{"model": "contrastive image-text model", "dataset": "rosettes with rotational symmetry", "train_examples": 97500, "image_size": 64, "crop_scale_min": 1, "horizontal_flip": true, "tokenizer": "word", "vocab_size": 28, "loss": "sigmoid", "embed_dim": 256, "encoder_arch": "convnext_v2", "encoder_isotropic": false, "encoder_norm": "layernorm", "encoder_activation": "gelu", "encoder_mlp_ratio": 4, "encoder_inner_norm": false, "encoder_patch_size": [4, 4], "encoder_conv_stem": false, "encoder_depths": [4, 8, 4], "encoder_widths": [48, 96, 192], "encoder_kernel_size": 7, "text_encoder_causal": true, "text_encoder_width": 192, "text_encoder_layers": 7, "text_encoder_norm": "layernorm", "text_encoder_norm_position": "pre", "text_encoder_activation": "relu", "text_encoder_mlp_ratio": 2, "text_encoder_head_dim": 16, "text_encoder_fused_qkv": false, "text_encoder_bias": "all", "text_encoder_qk_norm": false, "text_encoder_parallel_block": false, "text_encoder_dropout": 0.1, "text_encoder_inner_norm": false, "text_encoder_drop_path": 0.15, "text_encoder_positions": "rope", "init": "trunc_normal_002", "residual_init": "none", "optimizer": "soap", "beta2": 0.99, "learning_rate": 0.0014, "beta1": 0.9, "shampoo_beta": 0.99, "eps": 1e-08, "precondition_frequency": 50, "max_precond_dim": 1536, "one_sided": false, "adamw_lr_other_params": 0.001, "max_grad_norm": 5.0, "ema_decay": 0.99, "max_steps": 8100, "batch_size": 256, "epochs": 21.3, "lr_schedule": "step", "warmup_steps": 400, "weight_decay": 0.1, "adamw_weight_decay_other_params": 0.05}
Rows from block 7 of the image encoder, named by matrix and row number. Rows with one number belong to one neuron. Each number is 128 + 32 x the weight over its row's rms, rounded and kept within 0 to 255. All counts start at 0.
# fc1: MLP up (encoder.blocks.7.mlp.fc1.weight, 384x96), inputs 0-95
# fc2: MLP down (encoder.blocks.7.mlp.fc2.weight, 96x384, transposed), outputs 0-95
fc1.309 [143 121 123 108 110 118 146 145 145 159 110 171 168 182 120 148  97 161 149 100 113 102 159 157 121  72  74 129  82 123 140 131 123 109 108 116 166 126 142  31 119 132 102 176 158 115 112  75 135 130 136 119 149 158 145  84 146 161 105 155 101 124  92 165 113 141 109 221 184 133 138  94 126  87  19 139 106 106 103 118 125  64 170 130 152 137 178  88 105 149 152 137 154 127 173 148]
fc1.310 [ 86  74  95 180  80 155 119 147 105  88 130 181 163 162  97  90 135 159 122 125 160 170 111 117  96 120 126 139 107 130 138  69 114 133 113 108  57 147 110 210 139  76  72 188  72  67 148 111 117 126  95 140 110 116 154 195 116 111 144 149  84 168 168  89 162 124 113  94 184 121 113 130 135 135 155 158  97 125  80 126  94  84 160 115 118  88 115 104 116 134 171 100 136 133 124 159]
fc1.311 [132 131  66  97 137  96 126 118 144  91 143 136 119 169  95 112 107 162 170 136  75 147  63  61 104 140 139  58 126 119 142 113 160 180 129  55 160  89 195 157 116 125 174  96 147 136 115 159 147 131  75 130 184 119 167 121 155 120  95 139 142 104 119 153 151  72 171 152 118 119  95 116 114 137 153  95 155 117  84 127 143 119 123 178 203 112 102  89 140 159  65 117 159 111  76 127]
fc1.312 [179 131 101 133 120  98  82 125 161 140 166 101 125 146 124 110 113 109 118 166  54  85 129 131 143 126 144 106  99 114 154 152 115 179  95 122 116 127 142 124 139 134 144 152 136 117 147 141 159 171 117 167   4 179  31 104 102 157 131 133 152 117 151 150 154 119 107 147 139 150  96 106 144 149 135 178  62 165 121 109 140 113 154 101  72  51 165 127 182 129 135  78 155 145 121  86]
fc1.313 [144 185 104 141  95 124 143 119 165 131 186 145 136 132 118 116  85 117  74 135 178 147 153 126 147 145  69 147 163  64 146  44 157  91  91 106 173  56 188 193 155  99 109 124 122 118 109 100 150 115 173 173  57 144 149 152 110 161 146 116  93 173  92 131 158 123 113 165 125 127  82 146 149 150 140 134 126 169 172 131 160 102 126 122  55 109 114 110 142 113 113 114 110 124  74 146]
fc1.314 [102 173 105 100  74  78 140 138 182 142 127 137 132 120 155 119  35 139 114 126 178 125 122 120 154 146 135 149  56 131 120 149 119 150  89 129 124  91 132 114 113 106 102 136  70  92 178 121 130 125 109 156  78 119 109 131 125  88  56 164 177  87 130 138 134 105 164  82 134 131 153 144 143 166 116 142 108 103 109 103 107 107 153 107 103  78  74  86  99 102  85 145  60 102 222 111]
fc1.315 [124 110  54  79 117 122 157 162 195 113 138  70  97 111 102 166 130 131 152 169 103 164 153 153 156 154 122 150 105 123  88 108 117  91  86  98 132 123 116 140 180 112 113 129 174 106 119  78 109 148   9 135 104 121 138 145 170 159 103 201 131 152  72  87 109  89 120 109 145 156 116 146  70 175 165 141 112 179 115  93 162 138 119 113 108 155 137 155 114 155 168 131 105 145 144  95]
fc1.316 [ 96 124  80  75 103  86 147 154 155 128 133 103 165 154 160 116 176 105 127 117 186 108  88 199 104 114  60  82 158  81 169  95 130 109 134 113  95 117  61 120 151 137 138 165 209 142  83  46 136 135  94 174 177 113 144 108 166 159 132 169  98 152 102 120 122 128  86 118 145 140 154 130 123 157 132 102 134 131 150  94 134 111 125 150 147 116 141  54 111 112 143  60  99 131 110 100]
fc1.317 [155 107  83 112 107 150 154 135 128 114 130 136 103 136  85 141 160 141 117  40 148 111 107 104 124  24 172  99 126 146  65 149 147 175 137 143 161  61  58 154 131 104 168 123  84 138 139  80 121 112  95 113 132 145 130  94 147 144 160 129 102 169 155 147 100 137 100  78 145 150  80 121 134 151  96  93 113  96 180  73 108 143  99  84 185 113 140 105 117 181 123 119 132 189 108 100]
fc1.318 [145 157 138 151  79  71 177 133 138 111 122 176 141 164 154 117 185 141  87 119 147 212 192 136 148 127 117 118 115 177 117 126 120 149 117 165 204 111 116 198 154 155 133 166 205 143 137 175 101 113 139  85  98 138 132  93 120 174  64  95 141 128 159 138 135  79 113 153 186 117 130 160 142  91 105 162 117 103 168 137 155 142 153 160 143 159 175 157 125 107 142 116 153  98  81 139]
fc1.319 [117  51 102 103  72 141 134 136  74  89 135 152 108 122  92 157 169 103 115 168 129 142 133 196  92 137 154 153 107 128 113 139 123 167  60 135 140 145 132  64 157 157 101 137 157 129 140 126 126 134  92 166 132  93  83 153 150  99 143 174 106 155 122 167 138 147 160 204 126  41 141 124  70 109 148 102  62 100  86 140 127 165 145 180  93 120 128  92 154 157 136 150  83 124 173 115]
fc1.320 [170 187 139 108 139 171 108 108 102 131 145 171 135 127 184  88 117 106 154 120 157 168 145 184 116 109 164 128 135 176 132 143 136 171 111 151 112 118 183 125 123 154 148 134 177  37 128  84 156 149  80 107 128 164 129 190 122 161 104 157 165 155  86  59  94 108 154 115 104  58 147  94 120 149 128 137 140 102 114 121 155 151 123  94 127 130 158 172 119 146  96 187 179  94  98 196]
fc1.321 [166  57 154  54 133  78 159 147 129 108  77 145 139 124 133 148 132 120 118 169 156  78  77 170 134 114  88 160 156 154  54 152 191 122 135 171 130  93 169  49  92  96 136 137 123 124 186 136 105 147  52 146  95 154 102 102 149 192 152 123 129 143 151  68 138 111 145 108  78 158 146 152 100  99 150 107 134  78 110 117 115 105 108 126 130 110 135 101 111 116  82 115 117 138  98 114]
fc1.322 [ 87 112 108 190 128 105 126 135 116 118 143  84  97 144 106 134 129 137 112 172 154  86 164 101  90 126 149 102  92 127  97 101 172  82 105 107 162  93  94 127  94  28 155 113 141 117 190 107  95 190 146  70  71  73  17 123 125 107 136 156  90 107 123 110 126 110 118 108 126 119 131 156 143 132 112  84 122 106 103 117 103  98 132 117  85 197 111 106 110 157 102 166 130 143 161 141]
fc1.323 [178 173  94 134 110 201  85 140 127  95 116 131  65 107  82  86  46 103 111 187 138 149 106 143 151 150  96 112  78 161 193  97 153 137  84 131 154 129 101 128 111 113  97 110 121 136 140 110  78  93 152 163  65 164 107 134 128 152 121 184 150 103 114 183 145 134 130 130 122 117 136 171 132 161 132  80  87 135 155  73  89 177 124  90 130 119 158  71 132 129 132 146  79  94 130 163]
fc1.324 [111 157 110 115 112 115 147 126 110 126 108 154 115 133 118 131 108 132 127 255 160 146  90  99 110 116 110 110 124 106 112 157 146 133 112  90 128 145 112  69 113 123 140 136 166 148 121 130 140  93 125 121 113 105 109  86 125 121 108 140  90 129 124 124 105 170  96 137 137 138  77 103  95 106  94 116 133  92 120 101 168 115 120 120 118 151  88  98 121 130 118 103 103 129 136 127]
fc1.325 [128  95  81 173 163  97 155 126 137  89 122 123 127 123 133 105 139 151 116 134 121 165 139 159 144 144 141  73 191 106 113 105 142 126  79 129 156 106 124 177 193 168 183 155 104 149 114 184 102  92 181 115  91 148  55 124 129 121 128 103 148 164 127 113  74 129  99  87  88  83 111 102 104 106 192 141 129 148  74 142  96 111 121 163  78 125 115 144 135  92  90  76 130  45  89  78]
fc1.326 [109 150 138 172 125 182 110 113 107 153 123 174  50 109 169 152 149  84 156 146 141 126 173 107  66  53 102  59 134  81 135 132 124 132 103 136 159 145 127 195 159 130 144 164 106 126 182 111  94 116 104 162  51 161 121 145 139 111 127 117  69  82 103 110 113  80 142 118 121 144  93 151 149 116  94 107 112 109 110 161 108 164 156  73 134  98  58 158 146 155 103 114 129  74 118 151]
fc1.327 [126 139  92 148 136 122  71 151 144 103 134 138 115 125 109 133 168 129 159 114 148 161  93 167 160  83 109 130  61 106 104 152 135 116 176 127 153 149 156 159  79 106 136 154  96 122 100 129 128 124 144  79 108 192  81 109 158  75  69 103  61 159 128 106  76  85 153 134 156 161 114 136 123 164 116 121 186  79  73 103 129 143 167 139  81 144  98 111 113 193 122  74  91 116  42 126]
fc1.328 [182  94 112 171 113  85 133 169 218 115 171 110 118 125 160 117 166 123 114 112  94 155 130  92 145 165 128 137 147 124  79  59 118 118 200 133 137 179 142 110 141 173 145 139 125 188 148 176 131  90  65  80  99 105 100  90  97  89 112 142 114 153  54 103 118 120 112 173 141 112 149 134 171 111 115 162  86 142 131 112 134 117 128 148  87 111 104 118  77 129 110 147  57 124 166  86]
fc1.329 [139 145 104 177 153 129  28 152 109 119 102 191 151 150 150 100 132 135 117 112 130 111  93 131 172 121  99  89 106 108  98 145 166 118 132 133 196  98 128 150  98  71 154 127 135 118 134 130 120 163 108 162 103 115 127 130 133 138 116 185 172 150 255  96 101  70 124 152 160 103  97 147 188 104 105 128 143 142 120 152 132 135 152 145 138 152  86 157  80 115 137 148  97 157 104 172]
fc1.330 [144 147 126 154 137 132 140 148 149 165 123  86 151 137 143 125 156 140 127  98 122 143 105 146 122  86 141 109  88 114 110 131 121  97 157  77 172 123 118 171  91 129 167 102 126 125 134  80 167 101 147 115 112 155 109  90 167 154 130 117  71 153 118 141  81 168  88 199 121 227 105 129 207 167 150 116 114 116 197 114  88  99 115 102  52  92 125 111 125 154 156 205 140  75  93 166]
fc1.331 [153 174  96  64 132 143 171 148 121 134  98 189 107 130  97 133 142  99 118 145  94 160 148 192 119  97 162 119 130  81 162 139 155 147 115 111  98  99 180 108  95  93 118 134 165 193  85 142 100 125 120  90 184 121 218  69 111  86  87 125 116 135 100  81  68  86 106 147 106 161 172 128 127 105 122 121 131  92 150  91 113 127 124  91 127 112 136  70 172 161 119 174 122 101 122 176]
fc1.332 [178 143  89 165 125 109  91 145  90 127 193  95 166 102 138 145  99 114 130 124 114 103  86 148 111  64 149 119  87 171 122  90 160  56 119  89 152 122 160  95 107 164  59 161 122 101  49 142 204  86  90 120 171 150  65 115  90 110 120 112 114 153 113  91 106 102 128 103 115 131 118 134 127 125 170  90 118  81 123 101 132  95 157 186 122 133 129 109 130 165  81 141 145 165 105 173]
fc1.333 [ 91 135 101 113  83 110 104 142 173  82 116 202 137 153 126 157 103  80 140 127 130 187 130  89  97 123 129 106 155 153 102  70 135  45 131 133 112 118 218 162  89 147 105 118 102 140  83 128 149 110 145  86 102 127  70  81 164  72 107 105 124 104 144 132 104  71 135 170 124 123 134 113 169 123  91 122 115  78  78 147 155 109 124  93  88  76 124  91 175 150 108 161 109  99 114 165]
fc1.334 [142 154 101  74 145 124 168 105 147 103  86 108 132 168  51 110 104 123 107  93 150 133 139  92  71 114 151 111  77 118 145 134 195 207 142  95 186  70 123 118 100 193 147 130 105 118 143 111 136 117 134 109 151 198  76 132 120 113 124  88 157  83 135 142 160 108 115 131 179 186  82 141 147 137 171 106  93 111 111  70 139  93 161 153 114 112 119 143 119 123 112 143 116 210 112 119]
fc1.335 [104 115 131 152  89 115 190 124 110  59 101 163 193 140 171 116 111 154  50 182 114 116 159 161 130 134 130 124 169 111 113 100 155 150 122 160 103  90  88 101  96  82 186 151 137 146  83 118 122 113 110 109 144 179  64 161 158 131 109 113 152 143 153 167 165 168 130 106 132  79 125 158 155 173 157  76 149 163 182 106 102  84 141 139 119 127 137 172  43 114 131 133 100 110 115 164]
fc1.336 [119 142 133 113 164 100 122 140 148 176 157  60 136 162 131 124 160 146 108 189 112 134 191 105  76 147 174 160 118 108 105  75 175  59 112 158  86  96 177 158 135 149 128 157 140 138 219 103 119 105  94 176 111 138 190 113 111 138 170 133 129 152  93 151  92 111  76 131 135 123 107 168 120  98 136 141 153  61 143  99 168 158 170 110  91 124 100 132 180 144 114 151 105 130  78  97]
fc1.337 [177 113  89 189 121  92 153 140 108 138 107  79 104 111 101 154 103  75 159 101 157 134 115  65 148  84 144 154 130 151 139 128  99  96  80 135 145 171 145 114  76 115 140 106 145 141 166 176 166  80 123  99 199 142  61 103 151  96 126 153 124  99 100  85 100 120 165 194  96 124 102 160 124 107 153  80 140 101 132  73 104  93 183 144 171 135 175  90 119 161 103 163 120 164 169 108]
fc1.338 [124  86 119 143 130 156  92 142 150 132 150 159  72 101  85  86  84  57 114 102  69  89 115 139 127  88 151 111 153  71 137 146 160 137  94 136 120 160 129 171  98  86 188 154 185  98 155 101 137 173 120  70 136 150 143 174 157 138 147 131  91 148 133  77 165  74 116 113 140 143 128 150 134 118 142 143 183 171  72 115 127 124 136 149  67 125 116  84  90 120 130 189 108  86 163 184]
fc1.339 [126 174 122 118  68 125 132 116 148 104 177 120  99 114 205 148 124 112 181 111 104 108 122  94 121  90  99 225 143  90 141 148 112 132 105 154  43 133 124 123 120 103  94 142 148 114 137  97 106 137  64 120 125 124 124 132 173 166 118 131 148 144 146 158  90 108 136 120 101 127 113 195 160 171 132 112 162  83  86 101 179 120  75 138 144  84 133 184 120 155 164 142 125  71  66 177]
fc1.340 [127 141  51  99 151 141 122 110 106 173 104  96 106 123 119 136  82 126  91  83  88 109 104 143  93 145 103 120  95  93 168 108 135  88 146  89 143 133  83 144 129  94 102 140 205 163 106 127 172  65 120 120 100  81  87 159 113  94  84 169  46 111 157  88  92 142 123  86 169 120  97 101  89  58 133 122 117 138 154  97 140  76 104  88  92  95  93 146 147 106  89 120 147 134 174 117]
fc1.341 [115  95  91 147 118 118 135 113 124 112 123 131 104 123 158 151  80 142 148 147 160  86  67 140  67  94 121 133 176 172 194  86 130 122  50 135 149  43  97 154 193 146 160 149 121 133 141 100 187 103  77  81 107 104 107 159 117  62 113 151  74 146  87 131 151 137 116 177  85 148 144 115 154  95 149  98  79 107  75 155 182  89 173 127 123 125 132 117 109 150 137 135 120 135 149 140]
fc1.342 [ 48 130  84 129 137 121 185 112 104  90 125 129 144 107 102  93 113  85 130 129  64 177 108 154 128 131 131 121 112 150 103 184  90 136  53  92 200 116 124 163 117 100 183  85 111  78 147 130 157 129 106 181 120  97  98 160  81 146 105 103 123 110 124 152  88 161  64 154 147 163  89  56 130 148 167 114 110 108 153 143 117 163 102 176 123 131 151 117 129  86  62 113 129 104 142 113]
fc2.309 [114 119 165 121 163 122 138 117  62 158 141 128 101 139 154 120 118 155 158 126 102 165 146 137 114 179 126 140 143 119  75  63 156 141 123  97  63  78 108 193 153 128 132 107 130 194 184 120  91 117 143 107 157 113 207 138 124 157 153  86 129 123  84 124 111 130 152 118  63 199 142 146  90 172 147  44 166 141 125  89 103 109 124 159  72 113 152 150 109 151 172 155 129 119 138  82]
fc2.310 [ 98 103 122 135 152  98 135 132  87  70 164 127 139  95 131 169 124 112 131 155  65 100  61 133 107  99 154  58 135 166 127 132 111 116 106 130 203  69 147 142 131 103 126 161 113 115  90 143 214 158  79  65 137 102 141 149 173 181 117 133 133 197 140 107 180 157 143 131 156 175 109  85  88 149 108 124 128 135 152 188 111 148 125 101 134 172 129 178 132 111 141 119 147  84  98 159]
fc2.311 [126  84 112 115 149 155 137 162 101 139 118  84 132 142 180 101  91 165 138  71 110 179 164 148 109 148 109 201 106 109 151 132 100 156 126 158  97  54 155 131 167 108 128 101 190 166 134  76 115 113 146 142 118 157 147 120 143 118 103 193 162 131  70 139 134  79 108 201 184  76 207 198 169 133 105 126 121  93 140 145 162 139 122 140 147 100 135 105 141 117  80 124 117 140 147 106]
fc2.312 [ 67  76 140 130 134 148 131 175 114 177 112 177 155 126 126 106 115  55  95 155 121 154 158 142 101 100 110 148 102 132 115 136  81 133  96 175  58 163 151 142 148  94 160 105 113 149 126  89 100 191 137 115 143  72 161 100 145 149 149  94 115 142 154 107 192  81 143  66  98  81 108 138  91 133 135 136 149 126 111 122 106 150  63  95 106 121  55 183 133 139 173 143 170 143 183 134]
fc2.313 [140 117 127  57 133  61 109 107 178 176 114 171 134 139  43 121 165  89 120 112 118 135 106 102  78 164  67 128 153 134 116  63 113 108 153 176 106  91 146 111 153 140  84 136 155  94 119 143 121 102 103  39 142 124 143  70  99 159  90 127 102 148 192 174 142 137 123 171 104 119 106  89 145 106 148 142 132 102  83 165 112 131 119 134 150 119  84 144 183 149 110 127 153  90  91 156]
fc2.314 [135 125 133 112 134 180 177 127  64 111 132 118 151 101 151 132 135 189 153 157 116 105 153 156 105 160 116  71 142 107 112 148 142 149  84 128 135 125 129 167 127 193 100  84 152  88 137 159 111 168 180 103 155 155 119 175 161 107 141 155 162 117 129 166 171 120 171  94 119 168  91  96  97 128 202 107 105 134 112 141 129  96 114 103 166 188 137 114 129 178  92 207 160  71  49 114]
fc2.315 [144 133  91 131 148 125 173 115  59 111  58 129  89 157 162  99 116  98 147 132 140  94 200 140 156 106 174 128 128 116 156 110 118 138 180 188 148 198 107 146 143 152  95 136 146 142 149 110 125 143  96 146 150 143 120 108 139 186 102 137 189 115 120 103 227 134  67 145  94 116 132  86  87 147 105 117 114 115 151 117 198 142  75  80 125 114 114 132  96 126 125 160 110  87 189 149]
fc2.316 [121 142 100 125 142  76 162 132 121 158 116 105 124 140  74 196 125  98 117 182 151 160 125 155  74 133 135 137 144  46 147 143 198 117 123 134 168  53 150 158 154 148 136 160  96 128 141 176 125 127 176 167 101 105 128 121 119 140 148 175 192 126 132 198 155 182  93 138  83 137 177 144 148 135 148 112 183  91 146  99 157 136 100 116 147 182 145  97 113 140 103 157 112 157 190 160]
fc2.317 [148  98  87 126 115  55 103 102 148  64 104 124 137 134 111 182 165 148 149  94 154 157 158 128  72  60 166  71 146 124 121 157 113  99 150 146 110  97 104 115 123 144 144 114 147 105 127 150 142 103 183 127 115 106 119 144  90 187 116 128 132 151 151  84 133  62  96 178 191  92 175 141  96 128  86 180 106 171 157 134  85 140 108  94 151  57 134 110 138 130 137 108  95  61 139 170]
fc2.318 [151 108 178 117  93 105 159 160 115 153 126 199 136 126 117 131 176  82 165 106  55 110 182 117 189 145 156  99 159 105  94  89 120 142 108  81 122 129 221 131  81 107 138 125 113 109 157 139 159 141 117 102 142 117 125 172 162 164 153 110 111  95 117 122  89 139 163 154 140  94 124 133 122 110 116 102 108 141 224 126  93 118 144 227 141 108 150 121 126 186 168  94 119 140 154 116]
fc2.319 [119  96  94 136 203 129 135 117 155 173 150 128 202 118 130 162 154 127 117  84 156 175 116 171 129 144 180 184 151 134 140 120 112 121 109 100  65 140 127 121 117  69 129 153 164 142 131 181 114 132 138 131  61 181  82 193 120 155  77 210  69 184 127 130  91  92 122 154  89 170 148 103 150 144 113 117 154 109 136 106 139 159 165 117  79  91  89 113 130 142 144 129 106 148  98 112]
fc2.320 [ 97 180 128  28 114 152 164 135 153  86  81 151 105 113 141  98  81 113 147 153 111 129 167 140 115 125  65 188  90  94 101  81 116 155 111  84  81 172 156 174 137 137 120 141 168 145 101 154 153 138  77 147 128 152 137 134 113 147 112  83 140 141 108 159 188 111 123 173 105 123 113 144 128 150 166  80 156 138 113  63 135  99 147 145 166 137 127 189 141  57 159 102  87  89 124 145]
fc2.321 [ 62 108  84 138 105 119 130 170 115 126 131 151 182 138 147 124 132 107 236  89 170 124  90  97  72  94 116 157  89 141 134  97 102 149  98 132 128 166 159 137  85 174  97 114 101 141 148 148 177 139 114 146 161 194 133 188 101  85  83 121 101 136 116 155 133 120 126 134 128 144 107 137 132  99 153 199 129 134 101 149  72 157 144  91 134 138 169 108  65 132 102 135 151 152 152 210]
fc2.322 [161 126 160 131 142 168  59  76 176 122 128 150 138  73 138 120 116 110 167  81 140 141  62 147 126 139 133 139 186 114  77 186  69 124  90 117  81 215 149 116 113 130 126 100 103 133 102 120 186 151 127 129 105 146 134  72 109 122 132  65  76 178 152 172 165 172 106 124 137 139 113  91 179 134 135 135 130 123 137 131 117 194 160 121  97 116 168 123 169 120 125 141  71 157 162 129]
fc2.323 [189 157 132 114  83 176 131 182  90  88 181 127 141 129 124 148  93 168  98  85 179  94 145  90 189 131  76  78 160 156 140 142  91 142  88 134 169 113 115 184 126 126 159 125 109 113 132  90 137 117 137 126 111 114 150  85 155  99 117  91 112 143 124 228 119 170 142 123 139 102 130  88 125 136 108 162 131  87 136 155  89 158  88 154 128 230 129 160  94 146 141 132 111 172 112 100]
fc2.324 [144  82 146 144 151 107 104  93 205  86 182 112 122 163 137 148  89 111 104  90 163 208 123 179 117 136 122 118 110 160 151  91 149 130 168 100  76 122 118 114  95  62 166  94 111 136 182 182 117 125 160 140 201 161  58 145 161 109 133 158  82 149 142 130  93 123 182 133 172 136 123 190 134  69 132 135  83 107 148 105 143 106 110  87 123 117 145 103 102 166 111 128 142 137 122 109]
fc2.325 [163  98 101 199 116  96 112 111  85  31 161 108 135  95 149  64 118 132  72 141 136 126  91  89 150 116 166  89 169  81 119 128 181 171 149 113 103 136 140 141 165 116 167 113 141  90 195 121 126 123  86 121 196 134 148 127 105 153 177 129 141 147 152  78 169 168 112 165  59 147 154 164 119 152 113 105 136 120 100 144 142 116 138 121 173 137 189 178 146 121 118 146 132 175 110 134]
fc2.326 [ 92 136 143 125 156 144 102 113 113 109 107 132 103 156 112 138 196  85  87  69 105 130 135 155 168  90 133 111 104 127 160 151 136 171 144  63 156 122 132  99 178 151 197 145  92 211  47 160 136 151 178 133 205 162 141  97 147 119 120  75 100  93 130 192 181 138 138 136 165  75 103 135 113 119 114  68 102 112 124 128 121 132 155 120  89 180 145 123 116 151 114 123 142 137 118  98]
fc2.327 [170 144 109 145 100 113 129 100  91 173  98 184 189 206 125 102 126 155  96 178 128 127 166 106 138 139 140  84 157 150  71 111 159 150 123 169 139 155 153 144 110 147  83  94 137 173 105 112 135 172  94  96 106 140 144 146 140 106 147 135 130  81 147 160  77  62 146 114 148 153 137  67  99 142  87 168  97 139  74 138 116 118  94 183 130  86 177 140 218 125 100  93  93 126 123 110]
fc2.328 [161 107 134 150 122 158 148 133 141 109 153 103 122 158 117  76  89 130 153 171 118  95 162 110 107  85 113 178 117 175 157 134 132 107  68 120 148  76 135 122  91  76 131 161  94 160  74  69 167 135  83  39 197 169 151  92 118 179 128 115  80 120  91  41 109 122 145 109 100 119 165 103  94 129 147 129  83 160 143 162  79 133  94 145 144 122 100 138 143 140 157 150 136 115 159  86]
fc2.329 [145 123 116 149 128 222  70 126 164 125  83 137 113 164 122 149 173 111  65 115 149 129 107 128 108 150 141 133 141 118 129 155  81 125 173 118 122 122 132 151 121  87  87 110 107  92  58  73  94 114 101 119 107 132  80 165  75 154 112 138 147 148  88 215 127 102 151 124 130 138 131 119 166 190 190 117 141  60 135 143  77 116 112 120 191 186  89 136 145 148 102 126 118 157  97 156]
fc2.330 [123 173  97 135 112 102 184  87 162 157  83 131 126 133 157 142 178  73  81 163 109 119  76 150 146  29 140  96  69 168 119  85 127  78  89 169  90 122  69 135  89 124 142 119 149 136 125 147  96 136 127  91 162  77 106 138 155 165 110 161 154 102 156 128 161 114 148  88  75 102  85 139 157 134 172 124 155 166 143 150 110 106  91  92  98 156 106 144 159 158 167  85 140 135 155  93]
fc2.331 [184 114 159 109 129 164 121 125  94 113 141 127 103 132 160 106 176 118 102 143 185  94 126  77  96  69 122  82 150 125 118 114 100 154 107 111 115  98 126 129 181 130 162 130 135 148  81 204  85 128 103  88 105 136 125 182 129  72  68 171 170 153  81 133 156 128 141 127 202 106  96 137 127 143 166 132 109 149  52  90 111  52 163 162  69 131 152 107 125 122 133 143  93 155 134 168]
fc2.332 [148 145 209 142 155 154 124 110 135 166 126 122 103 160 148 142 125 181  70 147  84 103 138 108 126 165 103 123 179 114 117 105 188 137 152 114 157 190 114  91 117 108 190 136 142 165 139  82 205 131 131  71 152 105 124 131 142 162 172  93 142 132 148 155 234 104 134 125 156  66 145  90  90 113 104  88 101 114 167 109 114 104 170 114 154 119 157 162 142  97 127 141 107 166 103  92]
fc2.333 [122 104  85 167 142 122 105 120 107 179  79 105  98  96 118 110 107 139 164 108 102 180 161 112 144 196 135 146  67 146  83 160 131 121 146 133 115  91 165 151 144 120 117  88 137 115 144 200  62 127 120 124 116 138 180  98  79 253 138 133 117 113 121  64 111 103  90 142 139 120 161 109  99 136  90 151 165 109 125 120 161 156 151  92 133  69 137 112 134 181  86 131 135 143 153  96]
fc2.334 [130  84 181 128 105  90 135 181 151 149 110 158 111 180 163 165 132 135 177  72 133 159  86 169 133  73 161 201 149 153 163 127 151 105 112 143 115 104 137 114 181 173  91 103 125 148 164  80 135 111 161 139 116 166  70 109 147 151 139 180 143 143 151 137 131  94 100 160  94  67 189 101 129 110 106 147  84 152  48 139 114 151  89 149 146 149 143 141 152 123 131 194 124  98 152 161]
fc2.335 [ 85 205 169  61 105 157  97 101 176 119 140  67 118  93 102 172 127 115 104 143 134  99 172 121  74 142 175  65 135 116 143 162 122 125 106 112 144 145 137 137 122 133 158 140  97 107 159  60 119 141 118  77 101 116 152 136 115 113  99 129 155 124 133 151 198 160 123 107 149  92 103 135 107 146  83 136 104  93 128 112 100 120 152  74 172 181  64 167  93 131 151 144  88 160  54 161]
fc2.336 [ 41 172 149 122 138 125  76  40 167 203 122  72 123 142 142 122 122 161 146 110 138  68 164 154 127  83 121  97  86 168 174 183 136  82 116 133 179 150 129 154 108 152 104 148  98 131 136 110  91 146 107 152 117 114  98 100 141 146 168 149 140 171 152 142 162 155 114 115 188  79 102 136 115  78 134 142 119 145 165 143 181 186  91 171 122 135  86 145 115 145 119 150 108 166 120 109]
fc2.337 [125 101 106  95 125  99 119 105 116 122  94  71 183 139 172 112  96 153 123 112  65 112 160 214 117 124 118 138 185 141 110 118 117 138 176 138 185 128  60 140  98  80 169 114 126  82  83  90 118 117 176 129 127 175 134 143 158 157 139 106 130 123 161 100  95 126 132 140 106 147 134  91 127 143 106  82 121 150 124 139 149 185  75  89  67  78 102 153 150 163 167 160  88 136 173  60]
fc2.338 [116 156 119 121 152 177 121  90 106  81 100 168 143 111 145 144 113 123  93 121 202 164  88 138  86 135 110  99  73 191 138  85  56 116 160  53 110 161 118  80 133  70 115 152 129 159 119  96 130  98 132 118 110  87  84 104 154  94 147 113 194 109  93 142  66 127 116 125 169 149 162 179 127 156 125 136 104 153  95 139 137  99 163 118  69  96 125 117 143 121 156 128  65 165 157  94]
fc2.339 [137 137  59 119 137 105 135 129 172 110  67 109 116 119 167 118 119 146 132 172 118 115  99 113 130 135 139 169 119 127 105 125 155  67 135  69 107 186 105 140 150  67 178 161 143 120 112 120 137   0  96 127 133 116 112 146  97 140 151  54 132 151 152 113 122 155  89 200 128 123 123 145 176 118 138  84 106 166 110 129 159  92 143 106 169 110 151 129 116  95 107 141  63  84 134 108]
fc2.340 [103 124 135 149 107  76 131  87 172 169  90 110  60 167 111 109  91  70 123 148 131 181 104 160  57  64 138 144 155 145 105 149 163 154 111 112 137 126 136 108 101 108 160 105 124 143  83 151 173 100 127 189 139 217 163 133 141 139 102 179 108 131 165 135  65  88  89 131  93 122 138 175 150 139 124 119 124 130 158  99 138  94  40 120 134 124 102 130 174 119 118  90 129 135 181 141]
fc2.341 [ 70 116  95 157  91 155 172 161  53 139  77 183 201 118  91 103 143 132  46 120 103 153 138 111  63 128  48 162 187 146  96 157  78 132  98 154 140 121 112 127 104 130 118 126 109 178 112 157 121 112 111  75 121 110 166 128 105 110 139  80  85 138 123 108  90 153 181 123  90 154 117 110 114 125 155  93 145 143  95 140 122  99 129 162  79 126 154 150 147 133 122 110 167 180 142 153]
fc2.342 [ 99 116 135 192 110  77 169  83 185 105 122 107 141 111 168 170  98 102 157 153 131 179 114 128 151 142 162 121  97 101 169 129 176 134  93 127 129 196 164 141 142 123 176 144 110 138 122 175 131 126 138 124 173 141 131  95 113 171 112 113 132 142 123  67  92  66 109  75  81  96 176 173 157 103 140 168 155 128 188 110 146 112 210  84 141 167 117  92 114 148 115 112 185 129 120 169]